config.yaml
model: "self-supervised image encoder"
dataset: "views of escape-time and Newton fractals"
image_size: 32
kernel_size: 3
beta2: 0.999
beta1: 0.9
adamw_lr_other_params: 0.0023
max_steps: 10500
adamw_weight_decay_other_params: 0
Rows from block 6 of a small self-supervised image encoder, named by matrix and row number. Rows with one number belong to one channel. Each number is 128 + 24 x the weight over its row's rms, rounded and kept within 0 to 255. All counts start at 0. Numbers have three digits each.
Before each channel's rows are labels from the 100 images, of 14848, where the channel reaches its highest value: "strongest on" is what is common among them. Only what is clearly more common there than usual is listed. The data: views of escape-time and Newton fractals.
# convs0: first 3x3 conv (model.blocks.6.convs.0.weight, 128x128x3x3, each kernel summed), inputs 64-127
# convs1: second 3x3 conv (model.blocks.6.convs.1.weight, 128x128x3x3, transposed, each kernel summed), outputs 64-127

strongest on: Newton basins of five roots
convs0.110:126165138134112122110092089145127162125136160166106144154086135106088130083115159116103130102147112130121154112139124126149150122153124095121127115105120103126095100116127139128122100127164112
convs1.110:134144112117117092119089102159212146144154116157106124141126116089072158140129117122146141115093168114120155118132103146127145154152122148117115138149127091165131086126143142132172124110150137

strongest on: Newton basins of five roots; pastel
convs0.98:114112168120126186167104121109132139143144120086145092149090166143130101147121117107106115142092150111087092119104112152071145092108103116111157109141125110115148138129140141098142114128107155
convs1.98:103159138116091121160095173132139187119139079120115105114092123132118152129098154138130126110139131133164129130146128105136123160094157156086140121109113106115114148137119125170153128094157075

strongest on: pastel; Mandelbrot set; Julia set
convs0.117:132138147101129158108144114099113099089115119092148088161139170136117159137111098134136139097106145131125160110108128097088130138098140141131118110078193101143092175175139133131170130150124163
convs1.117:125127107112108106132126112077123170136094095083099141142125115113115158159144095079155114112128095153116145106116142126133157138172123115121128101064128131107134104100093145128158143111133146

strongest on: Mandelbrot set; grey
convs0.105:162079103152113148146128129138103124106115131098128118130071105156119045124127143106121148083142107085089127134147104148114098132103107098133126136108124159128151136136092133112104144129174137
convs1.105:119124143184089107131159115111155127174145074111100162157111174096088129132115151094124131161117152154146105104117088086116142128110123118125103151142100138139097133135112140148136133109097134

strongest on: quartic Julia set
convs0.81:168133137143156141153104123102132133159143155104122114117138130099123083137082116121125118159163132092145188087137120120160105154110132120125159108111135130116144140099136119138139144132158135
convs1.81:180102125109101130118105147113099108158108134110083153132113113071070129143122160123162102104128140146114175106109128124112135082146091125086105099131139141152125117179107142147151126082139109

strongest on: sine Julia set
convs0.83:182154119144115091123124104113105120099135147109167093131121142188091115142167112142128132126158069099120107137103163132191127119110077142220107109139107129128131115120113106128153126104144110
convs1.83:150127152131118127111169182136111119103123146141100117095127132085148112136114101133144071143103151082113125130149135106146099132144153122141119110149113092176107129121170110160135124157162078

strongest on: quartic Julia set; grey
convs0.93:109099148109118154156144115071130129128199104092134132130143125154085094131104152155148133199119168141154106107120084128129109109113148172103142146129073136117124138142131148166159132147153169
convs1.93:118120084143128160143147138135138118179115092124100116103125127131149135119144105105109121112088055129155104094084101151105125125141133125109126132120149089117127128085110103122121129189090115

strongest on: pastel
convs0.41:161066180181106112130128127130130129097141151129120051102112208107082119133109103119110128132123152135115111137087115111121162120140106107121136140087132097174098115123134119137088088126157158
convs1.41:115127192165083116143137137140149134101142140114150120173143136123177127102147106124122161126134139141140158156122150145157155133129105103150136146125152071152133093134142173166140177115155137

strongest on: pastel; tricorn
convs0.127:130152123117096122165163111127149142101156109182154120070106104144118181128112079111087113102127097135119122130112132131151151126151113115133130114158120128151109168130138125110132137130120144
convs1.127:146128120105119117113123114110109114132091110075137143114110122090127107116135096146153115148163138157124106147110113161145171079142149095122122117109088123102132072101122131125119144124130138

strongest on: tricorn; grey
convs0.70:107169137151124120143072125130136163123107115120110167102106178113117153104132139145154147120114145138107124154120114119115127134105131142068120140139097050095082098128097118129122119158094135
convs1.70:150133130117143168170139105137110157123156123081132098198110117142146160165132124093165135138152113118128155140145152101160122130106152087154123108147139197125081139137147104159106136145157151

strongest on: grey
convs0.2:139112141125150126115157210134141142128123132151107140139128121123125138146149117130164103164157141092165105146156098108156099127107099080138144103122115140162105091103122125139098077097177117
convs1.2:104111117088136128139081121149098132150125100165120148152099106094115132177119130098132145120102144131147161142143118081108125131149133125144098127137092148138095100100090124135108144127093119

strongest on: Julia set; grey
convs0.95:163097101131098100136102147115116131088156128119114121137126161138093080134146167125111091140142124122165086076110145110152166092107092177129114145101147108099152158116137138154077105134117159
convs1.95:154165120146112141155115136160096134137129131167162164092124128137204116091126147162142131145152128100143098148127127140111150129120155179146131113109095128133137146155130108084182105141138110

strongest on: tricorn
convs0.20:112131106107095141142169125086127152124121103101126103137173124091099125159144100148114147131110128117137150111152132114119095126101183126086121162149171123128122157089137145108141150181119070
convs1.20:132146157097143088108139112110169105139154086114146109150185122081094133088115116133171184131115124101113105127106126131131104157179077144112099114129173104079126150122123150130116131140113166

strongest on: Julia set; cubic Julia set
convs0.118:121154112145118108074123139121113157142091151139121080113074148150113067108108166135100130124149107153119106097074119119120146101099150106173088102131117133117106132134127132147126069116128107
convs1.118:147117151131160075130131165134156113149130158151116122101115165121097120134157149141138111114091113114121158119116118124066104110130139101123151121104123095155110133139128131139134107102141112

strongest on: pastel
convs0.59:114108125141112106169116141141111150107142126125130105121136122106127087135066133136131114103178106120140151109111147123096130118179154113129112143146043120137125126118149088117096116099131209
convs1.59:148133120141125168121105177138123124164124111168123159134117108068149106116113139152151096129163151128102183152139137191151109148110122113102105115126078147135097126130158129131120135136125138

strongest on: cubic Julia set; Julia set
convs0.26:093090127114109127130071104099122128075096081093145123131146149096093099150113130104140132121137131114126098148140123100137120176114118137159096081177109079103092149117133101121121151059108143
convs1.26:091136107156128129138113138144148123104127171178158150138141130109176118097139104131174126090102156141131136123156153128048103090101119134162088135157130097151145135129121127124116115126142083

strongest on: pastel; Mandelbrot set
convs0.72:116109137122129121125142111124106134097105149111144103116135136147116167138113157073133134109128142072161096089111139151146118103151093186109130075125140122090157140116108133118125140114116152
convs1.72:090111126136139118123129116106119126104109110127153140121145132120163096097127128171127132105156099165136088125145150138149112108097083143158099142121131091113165129156146125098140114114089116

strongest on: Mandelbrot set
convs0.58:190146114100138149157154156162124129104082145131111132135118138113121151197127148137130131171115140145133105139110095123162103124105099116126113142132071094136133110129098100100096133128121109
convs1.58:140163133139130150130117122113099129140127173109135144152112129123088137121095122136104134136111124207145133113142147143125136105117154162133121193134149105103117133097179136094109106111130107

strongest on: Mandelbrot set
convs0.88:109174140126195145144149110137085115105131142122114117122138131104112187132116161110101107121121101121149131127121143141117142112105126153146148136141106166157141150153136115107126163152099127
convs1.88:130129131114120158103166139112127107135107133126114132172117118100133212135119121089134151122136123139085173136154140131125162093133095100080121113140113111118119118159139090142107092119117146

strongest on: grey; tricorn
convs0.7:144112117115120158065116144138159142140097093123120111122163149193123102120127132127085157091105141106102099140170102119105146157151124139120118117144112115124153113129128148112090110144131103
convs1.7:206109132122088124095107093084121090116120115098127138117137110168082147113120089112126141096079107114122115112146127103152144146155083097113181143170126134124130153129087111165147169130101110

strongest on: tricorn
convs0.30:131146155144119096096127110089112126121114106127126075169138119104115129108081097127156114112151127137166090134131110082088162105132098142169145136123085070122106120117113123116129144113135095
convs1.30:140114120137130115112135126115100114122127145178163144145130081121103108129142137160147125130152102201139127106121143108118150148139106128168110114089113096145125132165136143128157135149178118

strongest on: Mandelbrot set
convs0.4:076134113158119096086127167132132133140092070129124097108099123121113156159116131143056112135119111166135106153096154068167147135143165134137126160138129106128137111149137171112091120098132133
convs1.4:136112119140176115098135141131118140164119180143110098145203124106123106144138113155157137126151158109118115137103128170166119159134132112100135133110123106145127146121176152118110113127139136

strongest on: grey
convs0.79:116088104108085123089121161114167150146140109177120099119097138086144122111169112156144138129144127108109119118120142129132148135153127116122134113119144126113098140128065096107099141147120149
convs1.79:133113108115125119109126125130128123081129098150104150125105130137108116084154114121125096099166093115137145148133129143139153094123141092087136087151092124119092105131102126116145169124157132

strongest on: Mandelbrot set
convs0.122:131110150142133127111151143131100145105069105119151105067126161138122094163115062172173180080126137133114136141158140107137093112131120102123127145133110128107114122130127153128154142112151130
convs1.122:117098087163099096124129104099182129149089130094133150146124119141157131133103066111104157114163097128152131104115117093181096157171118096114133107117102101138122104119079155115091153097107141

strongest on: Newton basins of three roots
convs0.80:092081120112132128117123146135136171133111127132081092072139128154137135130160163167133133155115148089123144099133116115167186180099157125096128133100104091099112138153159119128094123129158181
convs1.80:111139102118099139150116128160129152156165127118116132138126081107132133103134162150145162149111136084167113142114116135138160197167163127100126114123085190080117174115124120127126116112161143

strongest on: Julia set
convs0.78:140147131119161121123176068114108153084067136117150101137113155114126129161153136121139100133109113078155094143139137136122128121049118113140139145148121113127161137114085120129110097124101118
convs1.78:127132127144124106127167102138141110153144140142141162165113117171141128130109172152105202110140147129134095134122150101123146161122112150142154163153151123111116167120132124099146098133111158

strongest on: Julia set; grey
convs0.119:122141138151129129129142131135151140114126099118069108096113146102096186131152133106128154134120123142126139130121108106159122108112173122134137154112118085120164159134164127160119109131149139
convs1.119:140109110090206170108110122126124168096110115138114120079100135149127113120116123093078093120096131126138143141129109139050097130119162146156094122119165150100133122113155107117106090127130108

strongest on: cubic Julia set; quartic Julia set
convs0.74:171140140121075090107133140182132135110139114100113118153151129136121115156155126171092141124114146101149108117144128160155151161080072096145121145134066145083140118088126116107077142112161105
convs1.74:135146124104121155127137094150131110127128135071096143117146107152148181098147102104109109129113103127140133144129109156160135149133134126152137123137113130092137091115108119136090126146111158

strongest on: Julia set; pastel
convs0.56:104083153148164159135093085109119127097129139144106103161111160112108138130176119156182147138116119072132154104107106136123122132087102085130130125125113109120095124130143133145096132126128137
convs1.56:140132125114127133152119134143112117106164168129135118127137142124146094094162130137165164165138145116099138188100113122149110158152092131156111110105134114111123132127182122125163112142121133

strongest on: Newton basins of three roots; grey
convs0.57:106136139153140156085131164171127179117099095097094131147115119120097101118079148127136148072148111124141126129115115113112118100141095128128127164120130154175109104162155144122111127105116159
convs1.57:118121152162115185115122105112158128115146135145105149106119135100183151142124111099117118111157132123154101127123122126095129125112144168169118119128133198146122113139107154113106117157133115

strongest on: burning ship
convs0.109:160118149167127117092148119146134153131140104135115105127095131186146096124110120110123123088116178141114189156137121158114149109127159104115121057133151083087106103171103162123127123115087151
convs1.109:188111124156121155143103136142117139125120119177086119087112152138141156134142113148135119079140111123153127147121139129100100123162142128168138130174119142123093124132111088157140121150165094

strongest on: burning ship
convs0.85:165131106143074125140122127138124134082091114142155110149128165080148103169134112136119129165141149163159077138134104146104169115126085088131099136118085107082135149110107140134103131097122098
convs1.85:133121149103133110165112120136122123086166146146101110174133150140129179140145120140091142165110127114122147161102137116104156137119112152108134146132125111139132139078082092154099101133122128

strongest on: Mandelbrot set; grey; Julia set
convs0.19:128150104125150137119143093163134115097122118131110087110109146106092127154150091100122075101138118144137132154129152121116153119125136129083063108141135134113159170137105091124070149133104100
convs1.19:131123124154185152107167116108130112128149156160127113079106158114126124136137123113109103087102138134146107112119104099046124151143123143116111127159186109067135143114124122116116103143118116

strongest on: Newton basins of three roots
convs0.120:144107124176125092116088153139162134121164149139086134154128150132104108111086145162152134156110145108120101129100077094137152114116136136098121137101081127123103088126122122118123144114137185
convs1.120:124076105156096147125093108079126142121117080079107118130124102132113117149090113128126120178164087111121156109095103155140111122125131102120125085141090140134126103131153115128154121141173139

strongest on: quartic Julia set
convs0.18:112144151131132134146142123177145122134107166125073101136092119132130119124144124130121118162095134120171154177156123095156153143145151109165130148153142177147087115136138176144138137148101115
convs1.18:116113138129117120054109142120147094179128109120110140107129123114102140147145156084167120100135144130136115133117105110132149110132096102125125168153111158125126099155101113180113150111130138

strongest on: Mandelbrot set; grey
convs0.51:113138108115106128115184102070145153160121156102085106164117129146167132132177106089079140130130156105090145132128105109135114089152125113119090155130115084079113137105101121137124154146123162
convs1.51:137113130113133119112125111113121157123133102087149089129136115136139160095155104115093160088127094146154107128187107106118129151179132116121155106141137120098142140171145185139141150120116129

strongest on: pastel; Julia set
convs0.8:158091125133116131110136110126093157093109122149127133144079125152104143149159177146135136121103095120164106136108114092080148126135112143111100148110127091092123127131101104107110086145158094
convs1.8:144155134092113111116101081117149145109143133112158135086115127164123109147155142148132181136146150108139154132123121143096160122110139103112152127134121142109148138101115134124134148129168151

strongest on: cubic Julia set; grey; quartic Julia set
convs0.3:140107101133096108145133167136162124119120140167134137158105114117172088129125117124113121136149120138081127142108123153162117124119116116137116110126098098124096083124118131072087086167140095
convs1.3:131080114116106160152113094132118171101107099109120123157111094155093127142137146119098151128141139143138151149178144092143119132123213092096098160156113129095110124130138137140073146161106134

strongest on: Julia set
convs0.108:144141116135137138154114124128128143104139138131107089127145115133107181093150136116130134100114112121194082082162107112106130082107104122133169116121092105119160158114157128135069122129134122
convs1.108:139129124093130115130151109146119139092099161138124132138144122143092086107110109165107135119106163183150121076108138141158157137105057139147145129133119122126121131137161165097130140080140117

strongest on: cubic Julia set; pastel; Julia set
convs0.45:157132150166134116133142088126138149144134092128126134137152111078107126160098107105091096107118137151103140098120098132121122123121103119140100149148133095117150148114109120096120145140189151
convs1.45:142151152114124111156154129147113087128146121113126108128155135108166169139133105113157133124103123079124112144110134155074126082142133126155094134174135098111163081086171140115110096158119107

strongest on: quartic Julia set; grey; Julia set
convs0.39:130115135115084125108156116169091122111145115121131137135140129135149134140130125125116191156099145135130146128100120138116117152065076136124086119148075164112148155112085133086128138142075121
convs1.39:110167121102136135089169102178113075144168130097115152114153170140121153126118130167154146100113149088109133107153112178141116116123113136131151116121087140142090145129143103097165106137138131

strongest on: cubic Julia set; pastel; quartic Julia set
convs0.49:137142145072127176147141118106134094096108138132138167101152161110116157122145094135087119112165144110143130108127124163086127112096158102102096158132105128147143124140151114103142147141123117
convs1.49:112153138092162131141152141114136166153117117137128051096137143145107103115115132146147125138149132133091142104115116123105113102151106095136091172116144151118119152156144110142120117161141184

strongest on: Mandelbrot set
convs0.126:058126118191121105112134123109128116169118167135111101149135123148174121128136142169160102130121145096123076150112132141090112117105134102145134147122085124135076136102120156099148131109130145
convs1.126:124116101124110087189106101098104118146121154112133148191134129132089158149160142107099144098135094159141106117112136115107112125121126098086093123169134087117116135131112129104104105121108091

strongest on: Mandelbrot set; pastel; Julia set
convs0.1:142111153160149156174122111101098145136099113127112108124135142095075095115151152117159120119082139103118135118124122159112106122101163111127134125141149127098133112125083159103132143167150151
convs1.1:117157146137128086171126100148109134118141110165167119117114150121128119121148132153121106120130145135125115101114116160089146123069138115182098119109104088160125100154178155138132135118160104

strongest on: quartic Julia set; Julia set
convs0.17:113142149150170141136117109135103128142152182106110111120170165121119121113127108142127102138151138112154096123099126134129096130083144137167144084142094132154142108127123107124147136058101132
convs1.17:109120116139106141117102157086114087116150142123136148123152139135117110128116112098157129089098173181078123114122155157121113100132110112120105053165113124158128131097086117140123118070107091

strongest on: pastel; cubic Julia set
convs0.48:091156158163122132126113138135138125092089147133153160088095119134133123088144112145154132162091124115114130174155093116178108113113131115135122129129110133137051120127088113134132119156134104
convs1.48:120125093146125151180087095149122150138110126096152146166105142179112118163114101125115118139173100169123102098121123119126114108123143104121131150074114163132099109122142125136118131122110132

strongest on: pastel
convs0.47:163105126131106115154143155175102126108176144084120107151133130138125118126082125136112175103107105146106174148078121162117134134150141094148142122132097158140134147164156138114111132124143128
convs1.47:134119090117114094141089103119163147097089073095131172119118093108115115146151123116129125134156107123112115137096117161139133127164132121086100124113124100120126082107078148132150143139107148

strongest on: sine Julia set
convs0.50:198150123130087177144161116098148113138123147112102132078184123107156104129138091109117120131092166115134101148180100083139111114104137119151162125105147183125124171145127119136129156126111153
convs1.50:100152132145122128132139172158133107114158128131134147142098154072166144112127119113189113111123133105099102131123147113111120118095157145147100094167126150101102160127144117122111105127107125

strongest on: close-up; Mandelbrot set; pastel
convs0.9:135126124171157141094132112095128127114117114111125105100104124113123108142152167139098103165121117118132138130141120131079102085129126151127161112152104107102136162125100176117125137155130114
convs1.9:096095110189149100113144115114137135144134177158144143127126133120149099133111160149091108133155114112139161130124124126093146149124124106100112152144142104083146140095143157138105138130089129

strongest on: Julia set; cubic Julia set
convs0.35:109120150138141177102140144145109128089108136113114117106153106154158147138153117113152136162129120126112140161168119123183148121100151131142130167156118087140150081125105132133136152121074086
convs1.35:157154131099154130096144107157129130102127148148154141113114150164147137119138126140146135095079145133135083083167157135077105114128134180162149171107163123110126103150119106133136115156125146

strongest on: pastel; Julia set; cubic Julia set
convs0.92:134121163098176109161128120126160132112131143165098101152140151147122122149114091158146130111134126103128147153088094130126113126114144113140119133117144129148094148127138154092149121134133121
convs1.92:110136155128118118111118108083141098112146099160145116153138083186103098127145099097184154145160123144109182188110107116118144141102094091161107114135140118093109120102126145153143141096123157

strongest on: tricorn
convs0.6:089089133140116178109109155150124156117138107081100116156098142111139118120133166132117101133108153107132150131119098100142139150102151138113133093116089085120059110128132139151152129113112127
convs1.6:082078080139155159131124111098101127151098115095082134176143091166071123125149109108107107121111106146123146108089145110127122108125129083106102100097123127127143085112130117106098138090120110

strongest on: Mandelbrot set; pastel; burning ship
convs0.12:150129131118131149148205104139129106118110103133128072155126165101134124139137095117086119115093139152122069136121146121138128115164121093117108118141147118127126140140093162112092142118102113
convs1.12:117144114147127143146103143107131146096104145116094147192110184138112177150105143165076100145131101130138106117140136114148162145107159138092148169165118096129143165111080111114127123126149147

strongest on: Julia set
convs0.38:130092074127163160140122141126162097096162181132109120161121108132132147131140130127148168142171131120137148125139145116152132144135136138128163161118127150179143163169148164122129136167126139
convs1.38:107097079092144116109115116130108149091100088124125175097141146141119125151111085105148087119110105128103119082113117157113116083092140123119125099128096140101104089075102079122129128082127121

strongest on: tricorn
convs0.37:104126146148147119117122160107100099116110121136095078115120134116145105090132090132119117129123106120133161147124105108128141165084112120125111131152065133104101155126124152148143115091135137
convs1.37:137090124128116139113148129133090105147216122173103168156125112127115127102134154139177134149105144105168183156108129125085116145126105137164098106119095133157133128130177137138157125107126085

strongest on: pastel; quartic Julia set
convs0.33:130149140115135143154094129093153115130124138070113077164144117139124121119145110098112129122108130128136088121087182143157140149120120137158119117168128148137150161138134090129100122111088112
convs1.33:107124139164118133120130155113138100126147122123128153117125147074103177115107133091154096134145151122145102139130150097120131065125083162174123133155158130155142107138134089156137128127104132

strongest on: grey; Mandelbrot set; Julia set
convs0.11:134132163112118139110146093137140122136130155146118103130135141137099100089139136117120116106151149104180111137133113148102084122131169116122145118105127126091149126108187110162108111166138078
convs1.11:128120128118121128120135093114124122143075109119094160110126135112106128082104119130065125103114124089140120117137124089170145139165110156090133138132150123108106110101108152077132174115099169

strongest on: Mandelbrot set; Julia set
convs0.87:099125140145130170160142120141140153162156117128130099140145149151142121101097143135079111101112138133124117126065141156111104152115145118160109107127142164105115102162105076098113095129152116
convs1.87:131094132153115128111107079088110084176144125106119141154198107124123144148148142102141146084101125178123118128113136128069138101142084077115112140158121130121182125150102154133123123140123115

strongest on: quartic Julia set
convs0.111:153118108143117118102152088126132139094112100098111118132069153131121110149134140142154125147100134122113140160193132108099065140089140091122151135102114078115080113178161140126100112145133135
convs1.111:140135141128146109124147124139190111088058124158120116096146106127135126129117101135126149132070154074135167158113110112117108141136144176153140173120187116120132159120160125122147091156183117

strongest on: close-up; Newton basins of three roots; Newton basins of five roots
convs0.63:090125107166145116126107123131132134140116134125120109094142088118117090113138101155104090131135104090144130141146087143126161125143136133172085165114108147115144114092111126108126132134140131
convs1.63:127145128122112143085134114124134117125146150102121139116162115116183116135136112100123102114067144138149099105125105153061168092134123118124124166129110188096129123132126156114094124121115108

strongest on: grey
convs0.25:140134123141080138108146133111114144113161115144105108142100087108118083135123115196123108132151112138125146144111131114141113125124151097154156147158138128115114101108144127128132105144130097
convs1.25:127120135140125155105155109090108126182110153172124145130137131149145090101119124072076095150097130137126118100153141131127117082158156113114120106107135111119145081146131116133073140140117124

strongest on: Julia set
convs0.55:116125147153156139121115133115134112135125149130076128099096140167123095103099134135153140144133134151169164108107095122113153075140111094181145136127138130130159146180098146142117084148145143
convs1.55:154117108095187157120107145122108117111098107110120134055168121144126130174141166117142113105116119110120159116102100139132090083110109197146098159107121172080108110139146126130094124094109125

strongest on: sine Julia set; grey
convs0.46:116129165140119115132076114091106100146175145145111079145142108160133128115129116136179127159106130157115127128139111111129148156100125142086117135151099125175129112142157127131140121134210112
convs1.46:157118095060108150151140133094127153129089108135073178097125123120128117141111158153096083126111116109122174149147141165095122098104113138086173124123109134113104117111133127125153131173158108